From a checkpoint of a small model that predicts nearness at each pixel: decoder activation silu.
Rows from block 4 of the decoder, named by matrix and row number. Rows with one number belong to one channel. Each number is 500 + 25 x the weight over its row's rms, rounded and kept within 0 to 999. All counts start at 0. Numbers have three digits each. After the name is the row's rms in percent of the matrix's.
# convs0: first 3x3 conv (decoder.decb.1.0.convs.0.weight, 128x128x3x3, standardized in use), inputs 24-35, a 3x3 kernel for each
# convs1: second 3x3 conv (decoder.decb.1.0.convs.1.weight, 128x128x3x3, standardized in use, transposed), outputs 24-35, a 3x3 kernel for each
convs0.8 085:466468474537555551471544554447497475471500490464491482496507468506511491509510537448476475451483514497513506510486481484495509503480477477481472542521553568574535484479494461496479490517537508486482493505477494521502487499499532521523519536534499526522498523544508499526507503517518499484526508482519493512513490502505514506
convs0.9 088:531495508539539539534551540501491507519506513481508510507499513523540527501469506488496482510492503532533541519509499532530523504500536472489488540532510497507486467479503473477487499498523477477485496507501510518514484481480501510499529559535534548548556514547522527550484491495506501493518503518487498510516521505515540546
convs0.10 078:517508495505487502505491504523517518510503509510503502528527517523526524519514515515510517520513516526519517518519513502500516507513509520523517504511501501494503520519506500481490489496495505507502519520514518526521470460472472470457458446464485485487493489491495493490503509518515521515528529522523522522518514524515514513
convs0.11 093:481473468460452452464461478490493487475475474482487487465461461446447446454455455501524507530537528532523514479476478471475471478479477457458460458458458465463460462459456461457454463461460513526525533536531540527525458467456481498489516522517453459450453457464494473464503512515538523541535511523474461466499489480493484501
convs0.12 086:494485497509502527500550529531507525535529521524541528497498491511526525506516514451452444415398408384402398504532524526513524521523524534523528533534513519513515517510521529540546560550535485468463480495493488498506528510530510515493511515503500479514520493496485500519486506494504511487535516511535523524510506509480484483
convs0.13 089:508528522509527504521530507525530535540549527551545527535537530537540527527531525462460468449447459438430439519524529507522521516521518521529525515526525504517518520537530522533527526534528461469461476468476490496478498498509478477484459463471518516518524512525514499516505506492515526494513533511523516518512519507496505494
convs0.14 077:507512495467481472480481487502498492481484488473480504498512488447460473438468456502528504541546532525543545528521521523524508509512527499499493475471463504510465511525497476514494481478484533532533531522516544533536484471484472474476461476474428435429439449445468434456516507516525515507527519523482504498509504487490511504
convs0.15 071:517509509486489500491492493512522516503517496508501504506518511483481497497493488488517502518533512533533528520519516508506501512510511517500508489483489503502484534529546485496491475477483532522509521537511540520531472438463453448459444443440450463455474465482480473485521524522514522531529529520504504495504513511492495507
convs0.16 124:443461445468503437518510506471466464451456446483504493447447443430430425441438431512515517513521512496504500479484474505500502512527521456455458453467459515513480489480479474482456467490466503510508519513506510507509490493483504488500510504506453416402445453469498496477511505507508509512507501518471485479486493494478504478
convs0.17 128:518545540477471475461432450547547547536513514482455457526521531508493501492482488524505514515486499474448475496488493459459450451459454476462462474477467485490485509520515492501502512503510523524513530515517524513514522524532506518510492483495536539535537525526504482490497497497521516517519522526489499491496477483504467478
convs0.18 123:493498487468476472497499489494506504504505497486491489528511516516521503476484483505531533533543555505501518518514512517530528495494502502518508514518522495485499467493489491504491493494493483484481504494498518492508509509517499502516496505502538543550511509510474470458470469472488490503529515520521524534510528529494500508
convs0.19 108:470474463482481487454452458509490526500486514492494481557543529547505522520500488512506526511476502469448476520512520500508492463473469510522502501517487457466448470490491505519498483491465519507503483494482436458452514518510502506501497481492518512532509499510489483502499496497496495503483500486500495488487483475488469486
convs0.20 115:504505488524534524484491496510508494518519511502502500496492489468464464456464467454449464441443452481489472508506502509502498491500491486495476474480477458470468509522524461470475483485482470472470508505500535531532497498497479484494479488486490482484476477475509527515477469477493492493500512506482486479467466466486476485
convs0.21 101:521489516542519519540538515526476501492508486491511514526500524490485507519502508528525519516498535520507513484484511489460476468471500490522515501501522500532532522501496533507488559540535508517513491499500474493496486479497504495501517521529496501485500499490517519516503506504472505476469478481489491487503523506530527536
convs0.22 106:506510496508510487523518497524498517514501502521514509533516505535523512529499500454456460470434440454414423518518509501493493483489473510526511516527519487495491489525518525544539514537521494492492493477486495490476508513512495505499502494501501494500503493498490478490502524508515525512514507518515496492494492495500502498
convs0.23 098:568537531546546520534521517520530480517482486535511494547542554564580595528534525464500493468460476461486477479502448448507503455477481526532550524550509514509514495540556577545543548570521514525510504514520507521525491499515509502497503510506519519514494519513505510503498484500496494496504500508515501493500492483503502509
convs0.24 104:516499537504513510500494505505506561504525542496524544559541548568557545529566541488466486461477462455449448526556504503534539490486512543563580535578545550538535510492493522531543503518496493502497491488480459467464509508509511511497500510499567548581563531557553537523483486502489477496492479494521519515509499504496506513
convs0.25 110:437449450465496478483482504411443447437446451470491487415432434439447460476462467461476477515501516529526516496484514490493489495502493484461458496460470498479491462477486472484480495491500493494489509493496512503504492499498494497508486485495484494495484503488484489502508512512525515528517514522514519519523536540528541536
convs0.26 099:565539556580530556494496504526521558506512548528467507584554578560554547561548555480497486479467480469465457539533539491504517482508440556573589573575573496544525578533527602570549536575537513500496478486486482482475499515510496512510504500493589528601566546563551552539512497516488501483501498492526525529524517524523529539
convs0.27 110:537544545521516515500521502510525547527521555517521542570557545562552533514505511499492500488487480471460472538548541526522534494489488566561556530537524485498477525545542543581558518526512507492504490481487466462475532525503497502489487485488520516531520513525510514512506501503495494489495486497532517525509502516518511517
convs0.28 113:514511494514513491517526475509535528494528531478515518530522515521514503490488490498479478501479483489495488514525508504527518507536519550568549528542516501518491523548531519555506494519477503479468489486468497478472510511516501509500488501489526508511499477491491475476505493484508494501506495485523514506497493494491482480
convs0.29 122:493452467560492499573508511495471518535499542541485535511503524533522535524512522541526503552545520566556542506501507522511523528500508520530504509523509504504489519474461534496483520483483496509525463482489466464475504500481521504483528505482546531525573557543551538531484499507458470484456461470501477479525505484545528510
convs0.30 112:515521539499515512523532536491503513494501514500522540494491483504517502512539513499502476491505488501509488503533521499522548504539530509503513491504505513522508515501521527514524563545552525516526508519520500481484501487491493494497497492496514505501510507501501522495517518504495481499478469480514516519515519532543531543
convs0.31 118:513531554511533551512520524520518535524531543533533542536549540554561545564566546508532500495499489487511471498517527509530540519534531514512513517529533527537529492487514498499523502501540494501503486482458458470466508503485504492505496490478550553559566553559560532531497494502489487479480481483546536540538519525530512502
convs0.32 092:542563546513523520518505496507505514498521512506497521519500521527500503507525477538527519482487478473494491514500489514526508495520486544534536538539535520532520506524511524528515503525516464473457492498496495511500509523524503515505506501496526508504505517519510510510460463455485494487527532497550525542512518513493487508
convs0.33 095:470465457451449448470459459493487476474469465489474479473472467456454451460464452509513505538546538522539514488487485479481477489491487467468466462463461473472467466464461461464463465466467518527532507538515516542531465489457505489497504506501461459454449440480460468483498516506508523520522525538499504497509502499500501506
convs0.34 092:478507491506511481491506477510519530527540514543523496544545525527527517481492491481482490463458466454439456505502516495491496495495485517518517489491499470475482504514514493526507511492479471477465482484478490485491520518518492488484487482490523516517499501516473494506493495489513518511529542530537502518503513490489487483
convs0.35 080:502494488488491471484488497519537527520525523512507509495503499482510477489494492458472459481478462473503482499527496507506492498507501505508490488491484487489472525527524519498477495511497479478497489490505510527529455459462456444441435438429470464469491491483476491478518519520519509535538548548502497508487495481485474487
convs0.36 103:545553538544554537532537517493511502521511510524514505530522520537545530530533526545543545503505507504493492523520512517529525522517525549545544531539535542536537546561547535547539508532516458452461485479492506518510520525521523512514493523520509500501522513524521512521472461457487481488514514515532515540503503509481498482
convs0.37 085:461443457513530559530539484439464490499501523496496512499486526500535521521504513442488503447459484477495486506505514533500473527518452485499498536528530537543533460439501489458512533476513489491500482472495485499480490506499505507499540547537498518509506529516485505500493496483484471474504497501515506518493490507500516502
convs0.38 080:491484488473477485476504510490522504484499499501520500480479492491485470479490482464469466475471499516512496487501506474498477481493487495500497484508472501474490522526516476480469481487493527533498511516523514527523446442464436454453457456462452492457473464466476464470527524517547527548535528529492484506493485482478499492
convs0.39 084:524532527502509504500506504528532527516516505508511500486491482488491486494502489443452436436453435446443438507519515501508506500503489501504499493495487492493486533538535524523524522522516480471478486502490525526527466474479464454455476464468482476470510500491514504495507502510510512508515519516489487486480485483486481483
convs0.40 080:503488481481507484493494499522521503513493494510493493491494488468482483491479491486494489506503509501512510496502491484489481485504492491500487474478480507509495505502500480477467478482467511513503524510523531521536423429433438439440463449452480473468466472487475460469508490501513508514524522514507487494494494482487497488
convs0.41 103:489472450460450434458467447520506474489488462489482472479488479451458456455455454494500490497515513503506512495517493486495480499503487465467471456454467474485488490510480471476457461466456514515500500507507510515498471474470475475483489494493504484475495479483475484480497490488493498494487496515486490486485492487502500500
convs0.42 082:513509506527500499513484496523512500498511489481498502484510490493479485468467470438442454457467469467477475512499502490493497509487498477484487477497505483486502491480489477469476471464482495510497514505514516526523499502502502500502525514513484473473474476469467466463503512510506516513509526514479479474478483474481482487
convs0.43 095:526534529528538521531530522490499487494498483497508484491479485473478477485493469473475469447449434436423448478493493474491485489491489494509507495506513489495503515521505528527533533535533490502508486495498492505516505511507514508519519516510482481483504490483493508498483494493499501494503499508499504506505504497499500496
convs0.44 081:492505495541526511511539534517503515544524514528507525519501497525512513490501489413405447415429450442424444511514532518512511504511506505510501503525502486488511521487487497488498486500505487486487497503526523517531500500504507511520509531516514504486507502488494509503502487504500492478499520487507511477512500492511507501
convs0.45 090:537519470527470457514542518489509432472488459461504519519501463479499474486462509456437477408476488457458481487505490498464484460465472471445513475496506482487463469520478491502512441485541490493508522515497542554543501506494514502514526523521506505517489486486487493498520515502531501526511517531491509490483491524508507524
convs0.46 094:482474465453447445467443449514504480485472473497474478470476471447446448447443449487520504517527517542535544512512504494496490511499496464464465455457457465466470466458459451451448458457455525515495510507518529515528458475501482488484501489489496470471503449465443484466500501485520510496518542520489509506509502502506514497
convs0.47 083:537524518532518513524509506540525512538522509537523508518518519508506510500498504446431449436441458457465472523523523518516516514511510496502503488493495485486495503496493490486488484476481487484486506516506530534534509506513490496500481490495502497502504502502505500502503503503524530527534534534509503508500497492496493492
convs0.48 113:476481483466466446484452460508518515495484494502474488519509516494485478493477475504483489505484485473435456477484481483493487482472466487495495496508491460478462468482483505516509502498505497489495520515512499515517513509516493504495491502500502481482484480471485469482477483485510501512522531513501483480473470480485487491
convs0.49 125:472473497481500532498519541461478469459485484472506494502504487519516497524520501484483483504511513505524535488484484502506504509521520537511510550519513542510515476496518492506512504510511570531481540511461503494462485498509494512529513521535480501515467490511469493505519501470507486453470465442470480496464488511486501509
convs0.50 115:442491448460493476498528527442448430438443421459483463412419421425420429466449443532541513530522515490495471452451454447459449457449450468433445471464462468478462460456471481497490508514525520523504517530528520519518496498512509516512515522512446454445451454431460474459522513523526512509515517526495494481497512499494496512
convs0.51 121:472478470482477473491479480523509496524498486496471456545531533508473488486451470545524528501492497481456477478463476459446453473465472458449463490489488500499495466460464458480477494508499530532522523501516504507505502511511505510509496510512525519514524495506501494495508510498501500505505500507480503503497492500482470476
convs0.52 114:439451462455466470492513511452448437442432433457453448424419424425427423432426428512521521503505507493470472463458461470446465463449445445435435452444432443440435465462450466475459485500484512513511513513528532533522501510502496507507510507496445472455463464446467473471511519511520521517506522513491480483499494497491490491
convs0.53 101:511512490474494462478494500513524503503504489491507480517517504517521505519514511495490469518522515531538520467473464493479485498510509457450458454450451468469461500504479447462461456467463445455454485478481526510516473485484500499498531524527459456448479480451500488486459471468489483484491496505430437425446460444482505490
convs0.54 120:489444457481436451494447457445438458447437467476454479495515518504518517499518520504490488505487477503503488523504480513522494513512508504492489513508496516522507480451474479477478486484477486474503518511532518519521535533529532523539538527538499494498504490492520506504490483483503497504516505509488471493483459470459452447
convs0.55 107:503489487481525502517518516475465479474474450461454504449440462444442449461454451455483466529518522515542507498472489481483480480493501474484467477494468470460482523508508527525508534536514506515508523533528528541517505502497517518509526520513462422453426433420439461423513506511518520520513523505496491501488516498523522521
convs0.56 071:519520515501506498500506503517524525512521516515522521523528529488500512497516521508517517503521504503514511521521503516517515517518520522523521511500508498497502520529524507513512486496484516518517521524523514519526460476476461448448465444448463461469476478481485480488519520518528522525528531530511502509502513502499499494
convs0.57 078:487484481464463462463464471507507507486490486481482503496505497480481480470470466486508503502511503499504484493497495484488486479482481479482480472475474472474471496504508477478481468467470518537533526538522527524520475467479457460446466483467470465465453460459458471460503498484511499494514506524465461459476465460462471458
convs0.58 087:524519502533544543520543540492484483511510510469492514496482483537499535498532544487483473500495500522530515497499506527512532504523519473471480520536531496532507471476486477480517483521524513508497506512511530520533475483474513498507531541541517532534551523555521521533551528528501532501521522520501506507503517494545563569
convs0.59 077:525508530494493497500487508499496536509520517510501523541554543512511515486503521527537530536545543534531525521529520521520498509509507539534528503510513511510496500529534498482483478489490520533514516532524521529525475477493465454456458446436453470472473489481474471479519507515525525525538518538509512509519495520506500505
convs0.60 073:518517516499506507511514508528531533525527528524524526506519508496517513511519502499505509500504495489492486525524517521522522504521520519519516515514506512513504512518516512519518516523521504506502505493508517515522490487493477471475462460460468479472480484489482484484517509518511515514521521523490506498506504498476493478
convs0.61 078:490528532503518519522501523548546545512502524534504513538503545533502540522533485508514537497493487513512506533523509517540514501528528531513511523523519491499503503525518516498512508524519485507504498482490517523526497506507480486487453454461473494483506492505486516507486506496500511500517513508531514521515519508501490494
convs0.62 079:474481482498493510495517495491491523499520522501507493476475491495475480491480508432423444465473463462468467506504527494506501503499494493489489492481495494500507491482497509485479496517494481504493488478481467462458506501487506514519514513523497490509497496497477487490520527511506495488476488482494478496508490503511496504
convs0.63 084:477502484542555553533527536442468458477512486488492496514474474523527522500548520439427428449441438454465464483497492498503513466501505497500483498537528533536506470464515529521532499530528500498505494504510497520494517514513511501511507509531503527544547503530505526507545554554537511548531556516506525528510501510502512481
convs0.64 091:520515552569511559554446528552528524511481521530476524600564577533551523552497509516458486470472472482461458528499514482497512518493492535546571549532526499519555521487497506520471538541484482497497482486500493478498523511503504514511511508505545533580548531542545513480492507507485490491523500493519495527521531519512513513
convs0.65 119:518544537520546540504528515512523535514529533495508518507511513508517514511521522506519523498514513495511515492497499498502505507509507497491503486480495503492502536535531518517511505508499479484482478486487488485496506510504507509505502503501506509510515525519513514519473474472469476477477481484487505506489500503486499499
convs0.66 111:481476498483471494480484512530498493519493476529503487490474491439440471467445455519523513491512523516526522488471497489458456489481493426431429448440440451435479458446454466451448499470472491504480501520509502509499512495507485492504497501498541530545533518513533526527484485480492503504497501496476479466493518514526532503
convs0.67 104:513578542522551527522525488518549532525553538525554546561556536553556546546550539530543555530538524539542543520530536519521525515521519530540532506522498505504487517538517479498486470482468464467470468463463467449472502507503498493481465469481510505516512505517510490497464470471482473483486473482518530533495502499484483488
convs0.68 102:550531551554525556547514538537513510522499546566496538595583616564549633565532572510460490489496490509494497533510515475528531466480496514573557566595576522502544479507538540547524559513543510512493498502489483497486512507501509509511529513512525549533513510530516517511493509484490503482480492497513519507529513509539526518
convs1.8 076:474465467494490496499499505491492497543545538513521518498498494479478479488486489542544540545548542534538532494502503506493488529516519490482479475464471497490502501501502503500500510511510573519569573539558574538567430430432430432435428460431479483489484482485477482481579578573578574545578575573463478473468488477474480493
convs1.9 089:477474473486477487490494496488489498542541537511518512503500500489488489495488494523526525527529526518520516498517509504491490525510513498494493493489494504497508512512502511504500506508505550558562563557561552539552441440439444443442443446445490487491491489488491492489562563561539557526550528554470467466474471468480486483
convs1.10 076:518517504506518503475483481515523506499494479490475464492502490479487477467474470501501503501500506496494505532527509514516502488497496498511500502514515502519513493502506507512509500508491471462476483482484480470479548561506539546531542544544507520511493503496479485483492455497496476490486472476492524520511510518517523511
convs1.11 102:516523509528528517512504506491500503496490491495483486498509513522532537529541538485486483467470472474478474535524507531521505513518510495504499520532520532538534529534516561561540559575546509508506492487487501505488496496496508512510503501503509521518527551533534544543500502483485460470478483500496501493504509496505508509
convs1.12 079:504510501478488476500511505494503489485498502518526532484478487461450470483480491518524519546555549547552547497480492501488494520515514495483494476471472487481485498489497483469486497489499520496536555561548559561563469466457449446445444441442481478476463457474485486489556541512533572573564527539499499496490493486485481482
convs1.13 094:508525518497512508513526525498507495484492496518524527488483488474460473490470485503507505520530529528538535495481481498494496512511518500495503500493488506496498492487497479468491491480496485493484509511514516520520503516499505493482478492489490495492477475480485479486498495491516521520522522522478485486475481482479483486
convs1.14 077:524520511532527514507491487522528517519518497496491473485503501494508503493507494490494497483489489484488489523509481512506486481477479480496480503505502494500501504500505523517516517503504510459460478478504483495487544560539536516559549544558511539528510534528502522510484450442489471497480439485535539530542543532538535533
convs1.15 081:514522510523527519500497491508516505507508497487479464493504504503512503490494491482482489482487480487480486518502501500506495498489487501511516499515508497511494499501511502501496491490484474471499469458483460468452517536584568586559565528577504522525509523513490497497475470459482471486494477449500528532510533525524526521
convs1.16 098:473486485498494490503503509483493517503514545512526547493493512513520535519530526486481472461460454466466461481460464475473474477478478480484499499492495487488483498507511493491482496485470514516518504495506500496488485485487496495495489498493517520527523531532505515505531522522522513507517509515500513513515526517522528527
convs1.17 148:516536501532566543467447477511528523527494493510487484494490506480484494518512513496500508490484494479474481532543496549576498501523546492487502500532520531545527496505485515525504497512497477475476493500490503508496524527524513509513505497505505492503493487498526519517482479483494502500495502499514515513512487500495483482
convs1.18 137:507513502560576566509517516568558541526536537491467466526514514483472476462459462519520512508512502507511500497483493465470477491518499492482498477459468469467468492483497498485497495492504486486485506504501521522514502507510494503507499503507536526525504489497464457463487492481504505496515517510488487498494496502489478486
convs1.19 098:540508513457470466497536532484490491482507492510476469472475470472479476475466492501505504496497502482476485475509504488501468530552507504509510502505504524532528506525520498519514518531511497496488511511504507510497518518519509511514505505509490488488504501504503480495490490483506494493495496495511504501498483490497479484
convs1.20 132:481453479488501495522529517441431447560610580473451461507517506498502497468463474500503504507513507508510502552562563444424447543527496531535522479462478481480493527528522458451458482485478509500501491484489499496503490493497501506504502506502498511501510519516452451460511502500497494495497486494501493489518525507488499488
convs1.21 088:496474490439421433554544545422412403547535507519504496492500478524524509480476471483491498502511514486491494511529505474476470505500495505509504498502506498496505493509509484489480502496471498502507493504511497504510495488483495489483504499490475475459525523498516515499498496497496501511497501509474468469478470469517513502
convs1.22 097:498501474485508483489528502502474466503488490516485474511490512491466496493449491499500509512511524517512523491503487505518472537552488516518526502511512510521526484499466469492458484508472507510499515522516508523506510510505503508499493498493496462495489461496507474507495494499493517513499514512511512504509506500509504505
convs1.23 060:487490499499474483518506500496479465527522498475489472518513499496484462478473460506499508527528529518528528500520503530531537503485511520520519490486485508499506508498495469446453493466469519513520515509518520512512490502496492505505489501495490495484495496475518523510492475486501494502498479492512517512503512507510522512
convs1.24 077:521503504498482478521532526496485490463473487475489496517497504485466472477468468504511511523533534522526530536519534544503512549511515527519524509487495513497505525523531518510519524518520509509517519515520501499510493497489489497488496503495468466471459460469492496500487480487490483490484476480501508503500510503495504500
convs1.25 107:496503502497511521486494497502500514516513531509507516513514521516513521496495497505510509496497496509506506505496501482476482502500507500494495494490488473471471525527526523521519504501497490494480479483482491492489493494496496499500489497496514516524501497509466466469501494485507503489518519512474476481468475481467475482
convs1.26 055:518483490499465474520514510513504490492498497508523497540531531501475488496484484505518519524538537519526527531540530519509491532518503539533535518497510518505517506508503493504501505515507509509513511515520507504509498497491491496489502507500487487497467465480497502501484482483493479492484479480496488477489494482496500492
convs1.27 114:536538531503503495512529514499488494462464472497509506497486495483478483487480488499497497506509509504502507521521523550539531522505500515517522513510512502502505527535534528540542516523525494489496517514519517514519518522514506512502499507502479475485472471480487484499478474476491485488490486485517518514491491490492490491
convs1.28 137:524519523494505513476501506507490476481473466464458438492455498447426462457440462507515508520529514523525514497501508502487479527506489499506518481470508492486508514505486492483468478466456507515498517539504507522508507500506505504504503504506493464517466451499494480506499512507510533511507522506544528520545534531531519522
convs1.29 139:499486469511501507516495478508523545551541522529535529480479493488472481533525521462473489463471482467465477495482446481479469502491492488481471477478478505500505516502489518522504510523511511521526489508522473491506499482474521500485528515495498486491499478478525502492498516524476493514470478498486471459520492462529513487
convs1.30 109:487500482491493484522517512533492491581529520549526513512501509516507511525517510542527542543528538539527537499490476479465463470465476460485487463475478473476477469471466458462447447449445496493496495494496500494507496493489483486485490496493505496512508503516507508512507497500494499504504498501481487485473486475487494488
convs1.31 124:500495450519508439540558505502471479504503527530540540485480494475480505475492501505510502514523525503500498478504534473497534485512505472501510473477480478488503497511530498491532501516566508501502511496498508488490497498487493496486497505495480467475474477499485510517491497492496502492498488481471488485474502492484509507
convs1.32 090:533529525466466449500512499522524497512518500553553536494490492475465484491485496512513508548552544529529525556534546541520535527511524493488504478467487501500507508498508500487502522519522516516523545554519522547522485472470456469459473466465482485481480480486500500504524511525562562558551548532501498496482486486492494487
convs1.33 097:545541530546541536539519527512515511517504492515500496507514508535538532530537523494497493485488486482484484550540514531528512482495492487495491506524511513523522521520502557553531563568535499503511487485492492503497505507501500513509506496508524537521547562529539550533511488485485495481488497492507503498508511503516516509
convs1.34 086:520534527509521518523538540510527510499518519529544541513512512487475481481468475499502504517526527518528527511501498520514510521520513513516518504496496504492495518522529502498516499487501480481478507503505523523518508512505485486487476476478492504505469475482467465474480476477505504501521522519478489489465473480474477482
convs1.35 073:510523508500516500493493480484497476479476461480467456501504498491491484469473467487487486508508508533532533492483479483486493472479493513517522509515519473481485478474489483479482474473475473426439475466464491483499553565538533535533516521514500508495488487479473472469441423428469476481505508510520523525507512510483498494
convs1.36 109:529541534471490481476503498537540516507514501548556548503493496493453475490470483522523516556558551547549542535527547518497528482474499496479501473450476474460479516500507509485499512500510522526509546552552529530523466469469455472458459463464499498490501481483513503503523550527560564563521559557499505502497497497504503502
convs1.37 073:485471474486483485508514511495492493535536526525529521491490492477473479493487495530536533536541536527527524506507509510497494543527521492478483479474485503503510517509505520522522532534533580540579577577576531568523429427429432430440439440440475477481476474490488484487582538582576560575557569567479486483477489492494496489
convs1.38 068:494501495500515508490493491495512505488483477477467464488500484483489479474486482500501501497494501505504510508502505501504509503502506504503505506516514491497495488497509495505506470474461467447483490463471472466472540535544533543539532539537511508505495498488476479476478450445485454464483476484506499520509518522497498504
convs1.39 104:502513510482489484470469466487489474485477467489480475515520510490489484471471462495493493529529529553555554494484481490480478489476483526532534506508508478480482477469478473461462470462461447464440488466469489481486547543540526527526513514508504512505490497491491503495457458449479484504517509522541541544531529533515518508
convs1.40 074:499502490498501485515515516476469462478472455487471465497495508503510506512522511492490488487486487465469464512493463507503480493502485494504502507502525514522513512509518517507506508502494481479473482432479488449451527513544544544521549557521508515504506514506509523512491459479476479470467480447500514513506531512523517528
convs1.41 066:518531526520527532539528539468485474515523508501493486492525520498518515495496489479480470487492485492495486521511500490487480450471475513499519507495503488489475513508511510504492515511497504491502510491509505504506498488498493497496499486495498502501498516504485487484502497486498508502515520516476473463484481475501498498
convs1.42 065:505503507507503506474468472516524505521532509502506491513526515490503497484484481493486479496491483502499492512500501518498508509508522499507516496504515490505504506491505502494502502498508534531527511514521510500515476482487496487495495491508483488474484489477486483474518508517496510510492504489452453446469467464477482473
convs1.43 117:514515514480490480460472463527533512535540523517509499508506501475468471486479486515515510540541536543544541528516518510492494526509507512514522482481489490492492490480491476467479494492495486481486502504508515524524490493493471473474460462464492494489488489486503500499507511497539539539549550548506504501501501498475482489
convs1.44 066:467460461480481475488498494497489472523537520526538527501500496481481488490479486510514510522528522521526520484490493502497498520508518499497498488477486503494497498480487482472484492486498536556564523531559536549543448484449450459450454452454485484480487485478487484483561550563552529555536509550467464466469487464494489482
convs1.45 079:480461458496483487475464471506502507524533530499512515500504503489493493498500498529530530529534530529536531509509501536513503551522521498488494493479486498492501503494488490483485501498499539515516503514520552534542454459462451455458446449452482486481477485484483488488552545506559523548563531533479486487472485476472482485
convs1.46 069:531537523527536530551536540489495491516519509505499499501515524497536521505525517491487484483482480470472467525524502502502489476490486490492493500518503505512512520528529527531525531529515508486514512492490493489492504512508515507513496518518517528509508541519503518509494492479493472475483493489479485481496495494499498494
convs1.47 094:499514515486495496487494498487488476483487480510522517523535531520526527520514514473472470490492489500505500483495501477494506476491515522525522515518515497497495499496507490489505471468493495498502509512510511504506498501505493489493491488495494506493489483481480475476494488493515500509494489504470469472459455463469463474
convs1.48 109:490474466490512509531543564497489457543543536518469468484483481516517518487470472499495499502497502482475482517533513505518470525549535485495498497507504512529510490508509505510488505518497498502499505500504519528513503513504496496499492488499501496492523522524488469480495487489498495499513511498508507508503490492505491499
convs1.49 146:477479489457521520441519510458484484456493521476477500479491497470476499480490512505506496498489493492480488464505500502495476524509518493498503510513498513525513475484484495494468487495477528517500526512487523504483476487501481498515486504515470489512466482520473485519525520499523513486523508483466486486471502505482517520
convs1.50 091:471491473493497485504497485540539552537529543547539543499505505524533534533535534506494497476473472484489486498487498497511515485504509480494496504516498496509501490489477500497477491484473488486488482483482485483486506511520512514515495501511513511512536531531521519516493492494492489493508496488496498503495492499496495501
convs1.51 122:478513479528523521493478488543539525500447462498505501511494507477454467521518520503500515482477492488491502465488451519538532520544548482507512516543521526525513487512478515532493512510501486493488495512500497499496517510510507505509497506498526518522498468486522510515483486490485500504490495488518512512507509512499500500
convs1.52 111:459472471498496488510512488500503524539545553517522531507510512532541537530538537493484483473468465487486481472483499481490504498496498501507501494499499493494501508514500486486476470472462498492494477470480477480482503506507514515516505510517513512512525519515499496497501492495482483491494486490491491493490493495487486486
convs1.53 098:489508512491487501480469453484471491471452454475469464509514520511510504500494499470457464476469472504501502449452440445449452514490501481495490490516508479496505482475468517514513508508520512501503511504506516515521485488488486492495481485482523529534508512511492496503514511502515509512531531513528528524527527524513520520
convs1.54 118:532535501535540509521536509533547564495514536462476514501491509498484502493481503506507504507505500514511503513475504516486508503477489487467513489467512485464511491490489498497497514514510517517518521526515537538516482484477473478469461465460495488509501485512503490515522525525541541537552551546508516499505514500501508490
convs1.55 089:483472475535517512489487473497478490569570551515510506490501497521531524493489488517511513504507501520525521495509501487491489530516501480482476504501501501492493506502497504499497498496490491491494477475479501505506505502500512509508497491491506500490533535522491476469493484489483479485513514516501491486517502499508505502
convs1.56 070:519525516504508502471471467517522512496492482491480469486503490479489480464473467495494494505505508515515520515502494502497496479479486500507510497508507477487488485484496493490494491490484475448502476464480484472480557564561542532548538543542521528524508515511488497493479439458491491492511508487531522529519514521517516519
convs1.57 101:513514512524521511528515516493497491521514500489475471509510507509526514506511497486480484475486481480483481512507480509502485500492485511511516517530524518518521537539527539532523558543531459455453470466444468428430531535546559533570580572548519535534539571545522534524467451435477447427410474463535537537533540533547549539
convs1.58 104:473475478479485486488492493491500506520528524487492493499498497468466471464458468522527523524529524519523520494493493495483486517504503492485492480470480480474484515511512505508501502497502554556548548546557553548546446444441445445444446446445488490489470469484458457461552539558530556505531555529472468473467465466457471470
convs1.59 081:532533521521530524490494491533542536522524516506497483495504493492497491479487481497495498497494499498496501527518501512512501494487482495501498501508509494509503499505510513519522511514513479464477482472493484475481535544538535543541538543542521532528513522515490496494471459458486482485473470470508518527517526527518526521
convs1.60 074:510512503489489484471466464508505491489480470493478463486487482465466462462468458499499498522523522531531532503492491502499499481483488506512518491497499480490489477473483481478481494493491464447461486478500499498501552557555530536534521528525515517512505507500501506498462466508504508502515510521544551550538541537531530528
convs1.61 068:512517505486494491483487488510519514502498497515502493496496493473472472477482482498503509521524528520521527545525502536525508505500492525520520511509509504510504507506508510506506520519513460458462494492498498503506538543539518522519513515513509514518491492493488488486461458464502501505508507502528534532515521519528528525
convs1.62 062:481477484508508511518520522487487486509513507478483486497493496503500503500500498511515510507507504504502499494491487504492496519516531500496501513509514517519522531522512543536532549548543576582572566567550562566560457439433444471453442451447483482479494496495480478477573579573550556556559563535460459453471476467480480489
convs1.63 097:490490489492491495505507506492499500494503505491500503471470474448439447457450458523526523527531528522527524496491491506495493512508503471462469457452451471463468502502504493489497499498508534555554545536553553556556443442442452444442441440441475477479447449452451450453564564563526562561561556561472476469456469463462467469
convs1.64 044:497484499485471487504496500481488493484496498488496485528514508499494485482482474508507506520520519523522525497509505472481483494492492524519518501494495495492493504512520494503507491500503538547552550554552556556556467469452470455448485467453498486485483479473484482476496497503502525527508532524487492477484484472480482468
convs1.65 155:502507487505506493530525509471460464486477469491479470491486493487493491493491488513508507527526521531528525512497485494469463480462467477476494448454468436444461491491495470469473470467468481477478475470475478474476521525518521524520523524525505506504508510518502502505480476490487492483489493490531538526531534527522532519
convs1.66 072:533509519523509492498494483473468477481480462509502493501494494532538532528531527490494494485490485486494492505512491551548515503498460498494503524519533520524533506534533509522527504524496516529528493500512512512493478511477514502495476486483491473468510505495497492483529524519496471495499505508472478483470474475455465459
convs1.67 095:524536535477490485499520503473455430478453429524519502510484485496462464469450457488480475523509496532518509492506510487481509466447489476477512447448477438441459486478496486467489474451484519523508521534532506516509491488490481481483486499496504489490496471471511496498508516517522530521503503491472471478467465476492490499
convs1.68 059:494480485468445461492480486516503497538535525514528502518517505489481474489482477499502506512514519503504510490524509479504477505513491528532527502506500518513516503516500484500489481501496541545545550551553538536540466462460465461460496484480492489490468470470480482477496511518522525523498487510484478474489480472498507486